{
  "dataset": "rosettes with rotational symmetry",
  "translate": 0.12,
  "num_classes": 7,
  "num_experts": 8,
  "experts_per_token": 1,
  "optimizer": "adam_atan2",
  "learning_rate": 0.0012,
  "beta2": 0.98,
  "epochs": 5.1
}
Rows from block 11 of a small image classifier, named by matrix and row number. Rows with one number within an expert belong to one neuron, the router's apart. Each number is 128 + 24 x the weight over its row's rms, rounded and kept within 0 to 255. All counts start at 0. Numbers have three digits each.
Before each expert's rows are labels from the 100 images, of 14976, where the router gives the expert most weight on average: "patch colour" is the nearest of a few named colours to the mean colour under the peak. Only what is clearly more common there than usual is listed. The data: rosettes with rotational symmetry.
# router: router (model.blocks.11.mlp.router.weight, 8x320), inputs 240-319
# up: expert up (model.blocks.11.mlp.up, 8x320x320), inputs 240-319
# down: expert down (model.blocks.11.mlp.down, 8x320x320, transposed), outputs 240-319

# expert 3
patch colour: black
router.3:112142159138107101113145104144150104165084122158129152135121158098112126170113143125140147156105113086124143119167118109128119163148105126181171136100105121096114118122127117153094154135094131132093129174111147136114085145109131128153126170
up.0:177111111166123116132115124095139169118164141097112113154107097140145132088095125112133152112108179131091127149130168114138144112121162141105072130123165138136144130073142109142185100168137130115128113133159103109091153128107127111141183118
down.0:083092133153097128104174096094183062107163137129112150138091097097102129136137154089123172178106106101174104153165117116140154166114111122127120144095131102124114104123113103097160128099129095121142132127118110163167117108127136141144140093
up.1:114131116126135116091177088143144116149134090149111142108105116105123125128144081144117166161126114116167131118128091126179137150120116089114146101136121109136148138159130148185125160164130104113134160133123139087166148110152134144177133094
down.1:116173109086198119101113145144137134149096134149115135109141170109129151119125105101149121094124131176146119171146135110122153110103129114119192137146089132186121121118167106177119112139124100136124146127147133135131164114126131100152129102
up.2:095119085128142075107097134129130137143152089100110101084128126168128111108156111144093143098129146113119134130178132106130085120111152110079126105144128112122134106148108165095117125131200090100153110096180131108173138078160076158112126102
down.2:115123132142074153135138110136125117127146146130128120108089144134151128139099144128087128172130126074136167160124105141087151119123114156094076151098120140100148103074089124096139145161119121105137098134143080104133144146145080112145124139
up.3:115096130116139082085103145128148117159148126105104101065122154139148096087120140161114145119120170122110119108167119131140114123149157107108115101157132137149138117114102145093113137124148107108149098095169105104160113112143101157100137121
down.3:134071155135053155124117117130181128142127162128122131138077124144116104139122150111062134176124140070103153133126106128114176120110144166120070142098123128099132124122112114097117164164121127126086094138120103096127152146123092141116149156
up.4:113120116122132096104133102154123136146108114132093141105140126120120142146146103080083183123144123128110121115163103153147104144124112098144155138170131086124156167143115133132079138099112144125152146122142161116110123096138125180116152099
down.4:118103130121196121133127136135147127112135145141112116145165148121147145068152184113153135134126100177073141114156124141119132096127113125164195108172170146099142110150161148164104105138096177177152130128127185103142141128110135127103113111
up.5:148088129157113137144101102094111177119179131136160109160116126113093129099141155146119129152147114167156167121121116107147147145136177165093104137158136130085122115101125151169140133109103155134148124107125121145145131119121134102130201100
down.5:124123163113071148159113132123132119106121155114126127134084095140119150140117117144114131145093125105130088153119108123093157140083119127107083149131130113073157170109137084070111113152138178184126141135101112109121138107156116118150157126
up.6:147105119161118107086144106110125171118160150090112121144145099106132122122117106105137168090124146116127119168149132137120114111110142135110083117142146149083131167117130148155175145163113153139117092155184155112143143136126091138148201128
down.6:108161135159118111132152093108173139140143128098121154153114106108100151161125101103096133171144101138140143127125112161144160174131108138137157131129143092116126106169101126148129170113157152098139132141116166167140116091162130127161133085
up.7:111128148109098153126148147145154112107102163104133147122121099131187100149112145116165110129107125112119114113104118137102140152136110128148135126111153138128128164134108125121141159101118104124084124149110109171089114167087145122112102185
down.7:139116130118122132148108102172101128104117132120155095153125130133109153088153162108134136102137152102096137125173125122100108135112116123124133101112128138078170153048157119131098151147126129198133131122139076137111122140094120121151110119
up.8:125124148149153112126122107101170127183166120108088116128138163115106085093109139173146112145136133151138164129116108107127124072159132134089083125122131107132104113148136166154148102135176134123109106117167146100174091131133060112108151106
down.8:086110187148083096143138125157144133149146136117113162120106159152150099163129150130094131120091117098138098156131076124115132130100118086091049116139113086135112163108115122096142118126129121131122125131124116149100122135145090107123140148
up.9:115120124186127160161151109095105127111151136117136103153105128099127130118119155150114111110182096164169140099125128094141129103136173141109109173128127114110120105112169095147121121104110143121161124093123118139142122108143146107152173127
down.9:139128166126049168139133148092134127101120140144126118171102074118135137141147114115134137115083118049151092151181129140119166108090115124127083112133115145105154144075110072060144121136104161136121142148149095105131145130140099128139141124
up.10:141112153130108129134142099122162147168172126110125088133113122164119083068119127130126132156132140120165135137106149098160150104166156151087090127124117125116116135126153102146182128147155137085130121118151112112163119135117105164123160117
down.10:141134135152126096124135156101140081082141145148155123137171183123097123137114097150105149083121107091142107098136137124063128102113173116117058167102143116129120095156125110109140132123146081112127141137151121166148141103141132092143114155
up.11:180090118165132123114133103106134190174162098108143137129125105146126146100107143127130137150169161181148166142102156111134109127131162124072099127156145104103151129110096125158150141148114169132123140107134128129114161134114163126142156092
down.11:141114149117068167170112126099101106168138134095108118134111101135152121182118113115111118115108134093143125178114083130144124118145150110130091160115104106091131152104125106073109094114130130133121123128099098122129134107180148119186150111
up.12:120114110174181103128077140097122131123168134090098125138160145104124142097127114129134097099141134124120112158139132093099119118099127122123087109131127139128086122119107157133166129149116114139143124138154138115170111124175103101152139138
down.12:122099087162148119150128132186138137144139129157130076133178112093145098082151103126149159106109127132128149120091111134115152095081176105130104153090140138129107144174157136114140133140135101092108127104160196130139136101134128154138115104
up.13:147091146183138130116131109104131193138174105128151128170127092137105124121119147117128139154148131185160152130103139109143115139144177157087111149165134123069126124098113148189140134156105157145134141097143125118107145155111186121146186094
down.13:125116144136083126122096122107112114110125148138091106131107084137134124155091106135134151144110135102133114154095117135138149119135135120103095161127136103096165165095134118066097090121168150139107110119112102126142129128158150132165194152
up.14:164086138179137135122119123082112155115149133112116107123143100103120158102147182150088159096127126175128155125143150103165128110133196147114130179157130176111126150134129143145138098140099174110119103093129102129113112136142141117157178093
down.14:108102144111074150113129085109130125093090183129133093134111105137160136133119147112123140158126106136113151155121076139132183133120152122111109147148159134091159148113109155111129156142113171156072150126143128120153125094110127092126155140
up.15:103128158080084136125169161114130089104112149131162139167117129142154112154095144109171083147087110105131116142125131134103165126129137143166127093095132145128120121107143107107150150105123121141097111151112099174113110169074139116121090180
down.15:109108155136104146152126144141113141123125123115114115125122152128128138122125173093139133117119152082128136138146132111111147159130116102133128131075099131093166133061125078122125171141107161170128140122125054153110120146107121148166120153
up.16:129133119156158119135113099074108146111127149108103150122134093114168155127123099159105130102138121137146107154123133097123133107096125110095128107136112139117081126114106167129179124139118100137122130135146109092166141104181115129169163122
down.16:132097119144160104144140124129162151121187178113144124106149101130119099098127108181102127140163111147125088082125108129139139128118157150132106118121166134139121136148154142151158138140150127108156101097092200124153108109124119110087139106
up.17:097099146139154108086145094130147130134115101144104110109138151098109132115150128130112162160121144164153155140128098111129116155136112111113147119153117101129138127130136164186116137131140140143119161146129169118154100130158126125144149084
down.17:101132114105168117157099147147106125132119134093131132112134172141131147126125137115135142111127143179150117169131133120129131101134152111108174162160096159181110156142155136186140098118122119144112138131120156118121132066130127140147139128
up.18:125092148145131092109145111151122135157110118152118124093141133129109147142151139103065176135124125126138135124157097133129128154141156090134144149161117119126181157127134121137092134106130164141125173125104155129126122102121123150125169076
down.18:128122109103206132110122141118152132137122133118124140122145170110162139093120135111162135116129117173129147109127125126129148101173119127146211141186150110147161125159110176196095088120127141142128094153127195130136133115096169111085139121
up.19:138113147177113145150131111097120169128161128123137128143139119104115127079145190129106133149164136166137154124119111123168150159163159163087107159146137166119138141119129142179140122108105146125144157114127104140113109129138179105156202102
down.19:114139143141073139131124129112132134115125159127131137137080136150134128138135111107136156122095127130120114171107081125119189120138130151098076114168148114071175158110126113079102138146124146157110128113143130109135140085152142105153126128
up.20:153116091166145170127118076091124180132137152134146104190148102114142161099119161123087136115167120196132185122104157094157101127134174174127127174135151127060115111153126130142150102158105168141144122115133138154130126116122131119157184120
down.20:092138140112069139125114118094118095155133167118129154164145138099089149171113112106162128169090136123134172189113132146161147155120120140100089141123115104155122169090135122134138118145143157184134122122170108107154172135155106129162157111
up.21:116132156181140097118148098152151121143115107151117125087111129105126134115131111156125142156129136121170126142133111120132161111131122092117135115121095116143123127137144156183139160146123094124106159153133130067161163123155128119152132086
down.21:116181050084197118123083125141090140121118129116127124119151177151113134138149087143122121114126161161142086151153135122136151118156127107094156138173098163172106132154150146173145097129115105125112122110147144110160167102118158130125146103
up.22:104112132142164118085125093142156134145121093157127119099116140113114125124149097133121145168134143151164144141139102139131132131127115119118138114151101079151121137134146158184113147135135122123117160157123178094173138116149118118133147100
down.22:090160100124183140133085152122112109158124128120132141086137168126136142114134128157137142143121129163152108162147109118117129123123118109106185126159087156155086147163136151172147125114113129161103138134122166120131154095123141144125149122
up.23:120089169141116133128128117115135153149167132111137101173071117113097109113124148159104127164147131158170159108102103126139144129135147166101080152154146111117122108122139149157139144096133167137139136098155134134150101119095127080107202123
down.23:119160169132102130128127136147137129123152160127115123152141117134124116150094081124110138116103130103116049176125121143127134136144117082100065098149096114119098134111151133061100104111177151128130137119112117159112160081150105136128144152
up.24:149128117129140139142108138128141115154149110110127079123128145128132118095133146162144135121161121126138155144117134117158120072135156103101101134102120093122131101102175096152120080169152148138136113117168138092133129118149111134131135087
down.24:205112140110087089117145102124118123097135131137155112129113148103108110109162116158123154149085157115084126146124109102156121098082139121117096117105172139089156125089093110115131121176129098107139136156138101160104137139127100135153114133
up.25:137128153174155086132149117109096137168109125140109119107151098134122144155134126118093159099133093120141128148134126136171141127109189106123151159148113119119167124152141104124102138122114138136136166131118151096147164067149126170145145067
down.25:099104114101143112168159133117173118102107151095088096117139137062109095125131089132127109139144113178127139089133101119129164105121169113125152132162154115139160155185103142147151114149115141184127150116179158173114164093133113128113131134

# expert 1
patch colour: grey
router.1:132115158101096120078165112140133129124120072151145151157081114119150103109105111143146152137068116136132133142105135149142134126129128156089121101164133119152173135141142117120105152142133124126132094100153138147145128189090137130143142100
up.0:146101136139130109133158106164109156161091087149145145108102137143110161161151117107101146149116134119117108108125134157122144128120108127108158118154128143121149169147113106138101122168124167111134162139110126098091155129119118144126120117
down.0:124096137150121138121112113112129111120112124133140130159114092133118138129132145049127121097130152140166163161149125112126114144099131127125210108232118157095153126091136156090114127155126122097149109094128083147115118138126099121164118103
up.1:105163109115115189120092144100106094096143096129141086127136117103115113124140127159156114121125105135128154154109141130152107086105140123123096121117134111140138080094134124095119063122099128120165112100164144145131084163152114148175121113
down.1:124185146129165137106140118102164119179145138133143115131120123153130100140133130215121147151116104174133117131089142112115128108115164123116061101075148133101157113063108120107066127115129162073127133136137161147155127116126131147195114137
up.2:114128114133101156152124163117156126104169162106182132167122136118070124147165130125155057131145132128110155129161097121119123106121119120143099170122148141126109079134112142141148096133082136122128109083118096118102090144126136087146117168
down.2:098089120103102085111122148163170105143168156096131147141131106155146147114149135123129102143089107134125162110143089108125118151104099162128099151098118112150090136167078147198187123122140087121181134122125084115104154100122147129106118128
up.3:139116157104119113125157122146113148152117148096121111126142120148143068095106121116138136093147115115122084131145090097122158178145158158116108102136111105147083143137134151146172174082154080115107102131084120147148164087121168124108176139
down.3:119081124129149131086127109085131150105179111085128122139129124146104131113112139141118156116165153125134098150141122166130176142130090142129096130094177125143138143128155105158183161111086125158150129108127137086118147147116131138103110148
up.4:147103144115119118133153110155111136164102108141161140106099134151118154151156116124108155145137124142098095094128147174146111126128138128139146156140149149124132156149115108113100116168115177108132154138105122108098130106121134154130124109
down.4:126105106167086138134123156137114118122116111120127131128101106107138135114104158036124130089108158120130144160155133143106137140136126093143224114224122162080186122088146135082105140147133066116163134127162101136102116145141099157118131140
up.5:118166105092129178119085137123095103096141094143133079141141114109108116130128137167154120092129133135110169158110139146157100092115161115116088141118138105145138082123126140108132056138107121136156116085172145154135107137148129147184112118
down.5:115153126146157152124099124110176140177129129157182125122101116127134112133139127197111126156109128172128133146116137093118133099139148081148074111058130152101156115074104122154070140123153173095139146151105165122136140116121122124176108145
up.6:161157114156137125166086184133166148180142166111164125141134129147119139126123132123165112121165163105102133112145139145107162126159132126169125151088153127124105133127075139147159096141121134113113112131116085141078124140117152110135086171
down.6:115123127113080116102140129112160150057144104094125129157146137109153079076112113159109098177147088122139154114119128090137111133100145095133090131110152145132128112121154137095170147122142147127180110121157119123095115121115101156100142100
up.7:109170102105136184112088125092111091104143091130122080139138109092129112139138119159156114132130111141113168148118135128146122100123143122119087114092136108151140094114125120096131059134118124122153118097166148162142097165149113153172126108
down.7:126175134121153146156120125104144131197141140121127130141114113112116092147117126206130115141111096171141105152102133128129141119124144134130072121079129142115166113052115102112046117135148171081138120131139163113130133113124118126180111138
up.8:147109129127108101130165115159094150133087098155139162142106116161083151170167124110101157172125133136109121123120111157124123160127116109133171142162136153133151141152112114115081137129124175129138157146121116103091139123129132129156106096
down.8:139093145134100144140131115119129128152112111145145117156135115156132151108112166044124129096105134124131158149141134136159128131099087130156231116241105136119186125099129137079094122146114116088129133150131116126125107149132098125151156121
up.9:146104143124112109132157108155116126145089098150144132129111148138089167159148135101106152166109137119120123131135121166131117138120125111124174126163138153150168141154129101135094135136125170139135162151123139112102144128126118146151104099
down.9:133114149158095142147098108128130120166119126142128140135112108127140118139134143066115132100131138156157159162139134140139138138127161113138230117254129155090186113096155130088096127149120131072129120124134098126109101121112120135149123107
up.10:148108164125144092115155113119129158152125143082131112110141126158155095118104116119131161074142128113129093129153100114120161158133159135115108118133112112145105155125150159155182159089156085119106115131106100132136160083118184127132166138
down.10:121099130125166115105126118076124150104195127102123134129119125153120140103124152088130160116134150086138101155173151179114133140172089138143101104107163123131097119099147122156175138115111128184138139124128123094133149152130144148098106147
up.11:149152135144145136175108161136152142159143152105192106160149124124125122099149129163142109124160119144134140087140119125128153149150127170153108143093124126135096149152121153181175123133131179117109121120089108170122106144072160113127125158
down.11:071123122134091111103115123154165122159104109094126150134128149160154102090161141131132093127116094128181147102114114110154086154091110111140123114120160124097151144167101076150144152139119145117161134126125148146113153126136124150110131129
up.12:169128163132151088125149134130111149157139137088125120114135132141143085111095120110139144091156125112136123145161111108121201151133133108118120128117094105152104143138135162164176142095127100137119111135092118132122156080107185111146140144
down.12:133094108136143132083134110131132148068182142110111094108126115156111131119113128126106156119117163104120100169149128135123138131160085107138099127123157115154124117114162107127173162115088142160182135128114132096142166182119147125090110148
up.13:139111144115123096111145121164095148160087096150148145121090131134088158152168113112099158165108139120107122103109127157118115129123109112129180138143133148121149149132143107132108124137136161133152146135128116096091137113122103159121099087
down.13:126144139153112152142134106127115132144100128135128126147133098127131141120111134044076129088115141141153177143135141124127121147121148124123208120226125146086190102095125122073108126146122123106115118130143100126147118149105119136167143121
up.14:110172108110121174114100129104107089107140098140125077129138104102126113132125124166161118132133111146126155155107132125156111098123146112124089120117138109148148086091131108097124049125112133119165111095163158154149085160146116153162111110
down.14:124172114128147128115122131112146121183143139119126142131108109132137108119140133205104126145109105176126132131105124135119160107135153121121064121084142140109163139062119114116064114097130162070138130132147168103119122120139125108191124132
up.15:174160119172138147133111137107124117134121160136141100143188114130138171120118147139112136134117137148152132141126146111114142162140149138098121123129100115096088133140106153162157147146126172146099151150094144133141125150120143134086116106
down.15:109164120105130152148094133152100112095163115144149124087116173118169124125129105173108115104136106105148133169148115131116159129150128142152089133090045119146082152122138157138166152146160119138151164148115059140170121147169138156151153134
up.16:147156118158144143151085179137114121143129187120150132144162135135122148147123127139129112089153148125123115091146128114105115137126119135155130126087125167103069137119109130140144139132121132151112109164092088168118104117097169117113128142
down.16:151122147108138103119166154130125127160124135133134147164156160130155130120145191103131144149145138165105127095127105102161072121100167114117156099181159130141183142119138119117119126133115125136097093122140186168103082126158071118108099105
up.17:154098139123113098120164109156114144149092100135138172121108123147093146148155124115102146163122133137124124126126117176136130156122130117112164139157138152122158156144117121136090127153132173133137143128111118120098147133133134145157112094
down.17:122106135153092133130087112135128111116122125139114096137116130141122128143120163039136141090119108140116131152130138109132145139118149125129217115230144151115184118100118117076106122148121106109134122136129103134110113136115077147143112102
up.18:151082129127121109120164117168104146140094112165139154128102127143105162141164116122099155170104120108113121124144126178126122128129111121121176136152139145143154150165131113127098124169134171114135153145126128102095147131122111148130104098
down.18:141114123129089129141102133133135144136114099128124134136130098139139110125133161063124111103131141132177169119156136118143152133119145121135235108221129155100159124090124141084100129177143134107127126113163118134134117125118117146200142108
up.19:153154107131134146156073137122156178142177116092139113167128158139132135095104123146133136120142165158116134126097131117130100159153173121140093121096175117138114158120104148149160093142134135128133132104130103157101129137140175147114116145
down.19:062157189151114118102107085155087103105116123163158123113114140117109111139101103134125138132147141167139143130091114089166170129095095106137146126124133171172144115112106123130096158106141193114066169148116115149112143163112072146181154123
up.20:082107118127138132133141105145167134112152176088131164142117144150140052106128122129135127137142126107095129097108103107149143146150077146149109143124150144122098152135123153152132137121134095071094122128112127142117122123130146095124140195
down.20:070125144156099119136090130092147121076191142083132151128115123123121094110125121140118146117151118140100114126140169182115133107125107149135099137122146141125117102144110131114193150143080088118176123088060121092127115136136091130113104171
up.21:142099128132115124143160112158112149155097097154138150103099137155104159156158113120107162129122127122109115114131132177133129146150135123128159129155136149120144164146128109128117143176134157108135156151127137095082145117107119147121121107
down.21:108105136119110128133089110119127122120107146114140110136116113132129137127098134035119130089121131134131164189139137140119130138103133135163227110228145119096171137094134165096116099121101104107131106135139100133137113128108128128136115153
up.22:166096137127115110121166109150115149137088097157149149127107129148091165152154129103108163153119133133116112120121132177135124149129137118127171141158138150141158151155120108136088131133120179140136160135121130104102146119116134151155112086
down.22:148104145157080132141117111113141131133106100157116127138105101155127140126126173046118105091132116129131131144122147128131144125148125130142233114240128132104189110086133153085117132155104111104127143109133096127116107116119092135142107123
up.23:138113154140118102119152127129123156152142147084105113119146132142137084125099120125142140091144126118171087134170101083150146158131167172097109107146110110127104131149141180169170154070151099131111117133098134137160141071102173129123143149
down.23:114110112115136118083105087123138129079177123092124126139126148159102140125129135147134161130171152127140107134140114167126159129101090136137088138104146131125123159160147123149179141095118132142139132116101154088105144182096149152084112158
up.24:101164112110119175120094126094111075108139105143126087140138101110129116130129132160154113121126114140130161154110138128158105099129133118121093124103140113146136087096130109097120046123114124121160116094161154142145092160146109152153115112
down.24:116164116148145149134143146116142124187156124130149120130109114122133104141121137201105123147110124148125119140094121134112147108126169120137063119071137140103163120051132122117072105116137158076161131127133163117125126100125121123184113107
up.25:161101139106102109133148117157103156137084106158131159114103141138081163157152119123095149159104137138114120109135107176120117144122116124119170135161138159128160143136117111125088123154118174133148137142136118102098138129117126142127130100
down.25:119108136142087124148126102134124112132109116130142120146096099149127125134112145050098136103133116125130162168130135118120150125137146127169229133232129137103201117093136154072100117166125115084152120151105124131150103123139111117157117128

# expert 0
patch colour: brown
router.0:075062148143121110134159118153139140129159176111073162120135110149099116140128116076139125127139114084131111145169089136137130172129099133114116132143127106129149172143134157133148165112142113112131165112124129117156164137144175125121130138
up.0:138151134154136131176124142133109137128140137125130106102161115149153133144161126155116093113129133128147126098111119155162125117102142115116171162073121104120130121142117120115135123118135093111162142125106085096121174085153125118170105119
down.0:130165128103164115138125126137072141133078127117102128126103135129133146194115123159124122051113143114149109131131101123156106138168110131121153123111123099145174124114074114068145143150130103103138098125141093127137151094191129138177129121
up.1:119099145130121107096157131124110099136051147200155141113129127150112158151115098111123120134109108137141115150127105155113149134118127100131221102152101147120158106119144120138059136148137154159097148139103136112133120123097137118155110114
down.1:126154139125123114104156157077138123123054130144121147127109100132091160138129125093163159147131100151119185156069141103109136139148154129115195109154096114141139123109132138122080150135125161162095122117145107103115087159115154116164145094
up.2:132147130141131141185124154115115126093133141133133092113155112144155131139150144148117100109149114126167135117114114124166127118111150109124165170064113094130124106127112116106121128114118113115159137113103097111132169092165133086182119122
down.2:125173123135152141127137130120108129152079146093102132140115128133120158197108128151122115053134131105126104110101130131146112131179103142132181133098119101148148120119062101091164137154116101092132106131150079103115130103178152153171125125
up.3:168137102116142137109102105119133145096153108129140134169101145089115149115172091137136162142158086164064111117111123126130092116114129128161103150132171093102099124126122142134126100188096148143167100122150154143063126105142128145145145122
down.3:107172131121136160150104123130123119128097128067142144132139106079155165147144122173127089153078118158142118137119118133122103103135112105150109114128100090139116109086133152138102147137171172130151124158148149118117148116135146125131124069
up.4:148165139106113136108091146141120104132074106154157093134132157127106174121119131125085148154141111193125135105113172138131132106107129165113171125131110126100106092105146090132074106163118194161132113138116135092118094122076108116125141110
down.4:141106157095126135129142132098154090151202143127126162149125133150108075138102144151157130080082133089128107120136116120147110137123151126137092185138134117138111081121116150144188085145128093123144135127131103121171135148118084128148122176
up.5:138172132138139135178112150132108129126137135128139089107138103150139129126158122154113097104158140123163115119112117152155129120098143098119168153073113104129126117115119123128131127114132109111152149120093099100137163088159132102165116118
down.5:126169127121147126130120132133080139115067137089102117135104121141116140196104130171111120044104137104134106119105134131152124151175095149124186135109121098160146114098068107070146141144146101111135097122135087105137137091181164147167136115
up.6:097123108074112142064117123138152090142153134115113151131112112156046121096126126152125117151107135133111164102152134130145105164154127134120110081145143161120149138139115134140124138165119135113118141110118134158125083176129153148084092144
down.6:123088130122075141115162111130177134177156131127130114142108104103126084125118111167142135137151133129148135109106147109151114146105151141132092122183127122068134118171159127148117108135135150115138126122117150136117107150057131120146113133
up.7:146110139152122090126156125159129151142098111188134138129105139154114174142139119107169153149151123133093117139107113154148138122114119101141183133169150120155187127162125091166062120148114115149142133123124136116103155091126139123181121091
down.7:164164119099112113148120131122096110104052112131130142127137141111108174138113156125128126146125124178144167132090143111122121096121149136118173150149084068169172139091117137088070136147150177167139133128136115096134118138111141123161149091
up.8:137152126149124124172125151143124139125133126128134081096157110162137125128164136139118101120144132123163132104123111141154117113110131102118186155090116096129136130137123111121139137103135094102160134135097098107123166093157130100170126120
down.8:121164123114146126137118125151098139121074127104110129148107111121131147183112122149116124051117144111127096119130116132144122138186105145122173128103117101138145134100073099082160154165135100098131109134157097121148147063190143144173121096
up.9:157161112165146119131122130050094122107128130114120126148108113131141123105107103140121094127137140124125160133116121154111141079118148153136098116114128124139082101106111144116134125134109127154149104152129115113144119123117121086148168120
down.9:113113157123093110108142143113142125161151125113134171147124115130092137097156159066135125229111125125129191115190107121099119120117106140109155132115107156082083116106149099172155113155089176116101094147124101116104104115091130139141106135
up.10:151120145171132119129138095126122135130080121190134127113108141116120162146152106093148144137148097171094104159117112129141152114124124098136171136138137108123144097142127090160079123135113142144134136130099141098092181081143126120165117102
down.10:139186083138127106162122123134111127101055140133148137117138145158111146157128154150139102140133103179121158127085139143120135105131156140132164117123102062146148115125104146084090110117138141129119154132116118113145110154134128082174141101
up.11:166135142091094153142106130100115120119117128151163102128102178160123124086147122141123153130138126181095128108090152181146134098128117122132147118134129114137136111130125101122095105136143173116147103122155124137109097120105114138127138077
down.11:116112129116143146108132088153175144152165130102118154112166123148100111127110112152128094135134079093169156104121110159120123130138162105147125138120145143153104147164138149153165116163118092117137150126126128157149094164152096109091124127
up.12:151136107120106160119102134124137109107080118161138106153133152106147126105111107147074127154078121152146155103108140138128100102140114134131176117098112143111096090109117111110058078162127165149136096160127156134121105128082093104149136132
down.12:135085140149142129131152118108131118152191145132119143139127157149145084135112162156153108080110096084103090112116113107146104158155160121119073119137158116171144132144175144136181132162128082119149120126113132126143149124151097131097152138
up.13:149165116105096152150084148146127089123083096166148105111126122128128155141130109129077153148128127163141125116118147134134103100118118154097158166117103106117123104103134083126070095128155179132152130148123116100097114119099106121129185091
down.13:108087118101149143130125134111189085142182117115114151133159118116084090143104123165123111091086103114123143117137123104155167141113163086113087125127144155142138105123163134140149122121101135124156104171144119119147136107136100132121154147
up.14:151173089115153142118099132129152123125119094106140106125105130129108136088128117132171164132147124157098136128121153122133117109156122119146126156115140088077114105105148137127103067117123150129179083139164156146119113131138081116112110101
down.14:140131141096132141100081119166122150119148112120149125111165123124127127154144167149113044101089108118125158123158124135115114124121117102122120134142130116162104143129077148128136160130126151130132109128091110088122132131141141127143127069
up.15:146157129139137144170103134114116129109142125125136080098150124143143132144144133137119101109163134122163133101124107113163133126107146094114172164074109097120142107127128121117124135125130121105160143128101112107123160083156123089169125126
down.15:119162126132145135149117130136098135129096118100106130143104121142129133197110128166128125061123118104136116121133144128147134138188112124141167125096102111152157118107069109095159120140122106099107122114137086111145132100188142126156120106
up.16:146109138087131108131136142163144160137120142082115130108101141126164118117109132090129178116112127123074100137151117106092108131131107122117113127170158148134139151159147137108118125128174118135111112137147181149112139110104131140083131130
down.16:122193112106129163120074103153134143092069103109105143115126153107148144159147085103117111113133115146100099159144098172118149128174151104160136112150077127118109133131134139091085156146175136128106125118101114122124146104183140126127140072
up.17:144187071083113155109118077083156159129113113130153087161102118117153127141139084139076144143123129139141153122065150160152086115133090108086140140118158095099101113133130144125121097135149162135175125143140142110140106125136068135119215116
down.17:117097131131150153106129126137114139129179134126133092150143124157105102107154143137152102127162139118126186097140096142150116155090116148130083188159171152141131137169140128195159127111124140121135117058162154167125127130142143130093131124
up.18:120120144151143101088158115089140157102125114114118135126127112098197135142084108086107148103109123111114101180135125118088150108103118105142113103105120139135082127097156127121193141107131102172108101186156143109156155120121099130122177122
down.18:132175106130151126134131134152136132125084127125121131128110106113132148114131126025100131166138115099134166218176116122135121147139120117135138119103079162114083117090122114114101129140149142139135132133120121152136120103119158112168132129
up.19:146149133087120138109095150119132105132064096170156123142121117143130166105129124156098133148090135181124125095097164134107118112140126134138182104110109143107086097106116083127073090149124168149133111133128126129117115107084104099157124114
down.19:142081161122116133118135133122129112151189090145107102139128144153103086112089134167154103121163125060111121111142134131115120148066135130149077125100151128144104122124160124167185133143148106093126138137117121130139141118158101127080149132
up.20:136152135151136140169118138130104114110136141119127097081157117136151133134161131150131097109153118127161135122123111118168139113108143107114159169058107100121129108120128117094127138108124102113163132124106084103134170082160131094171110116
down.20:126162120105144121125109142121093121127069130097100125135094123122108137192108134166132113052126120102143107116109128116165112140180087143125168118097111120147161120109083113069142128148121114082125108118146082127126140089175130151175135119
up.21:126126111135101155163109101136105148123137146120146118138127105148103111142162107162073130138125134131141129079081131166147094127106122155115154144144178093111128136156107141123129128138134130114174149115133090111129132087131107128163150132
down.21:135133129121209153123121126155105140144107116132133120114130124127171161142119116087135163068124108129119080160151133133116100080192074139136144134111109087137129135085137134090129163166129132138123139159137106099132138063150163118147178126
up.22:156181131136170115157132113133112118117115129145151084127150133145141143137128140126147106135132106129168125140082126137159141128112126090151180146057112104126132104116163089107115145112136112121131134146085106124143153108150115097169105109
down.22:101172130111110106102127160086151137118090124101103132139138147182135103164098137172164116068137130104135148108093134143114105100183149142148142138116149153117169123124093106083164122128142092107098118143137101097146144142187141148142115091
up.23:120112144140122105122172143155111091137068134196151144092133130153121158151142124107144117151111108128144120142136108166129155129117134089132217101144101146158148113129150103135050149134132131161099150157083130103125144103112147121172125123
down.23:150150131107111102128152153079127108119050117122142158129110114136107153145109138114119131138111102174109174134071141102116112122175139128157196134142107097151156137125121132119077141130154140150099140134162105123151100137126154115159117115
up.24:146153127176147134176110145127098154098126129123127110116162101134119120140169146161113101117158145128142114118108126159153132121110125138127172189111140113122108119143117114132125117110135113104165142102115097082108178083158130110170108115
down.24:141160122131178093137148139119094137135066118128104119114097146129154129181098137125127104059106117111124118131156124135113127115184112142107141141099127063173144113075096104068124162156153115109133132136132096111142145092153142122147113099
up.25:137128122138157083101147116089134163112121113103116125104132109089206127137078123091105151106116135128105114168137130125086142122097114093139109105116123141124073138093158119110179135119134111169109091178135164135154154132113120133119185125
down.25:119153101099140131136122132151159121126085131130147144127120101137126132103140125015130124137156134094128157217204128121155101153126122134127136108112082122078095124096117102085098146135126155122136132130120110141139117084143170145167120111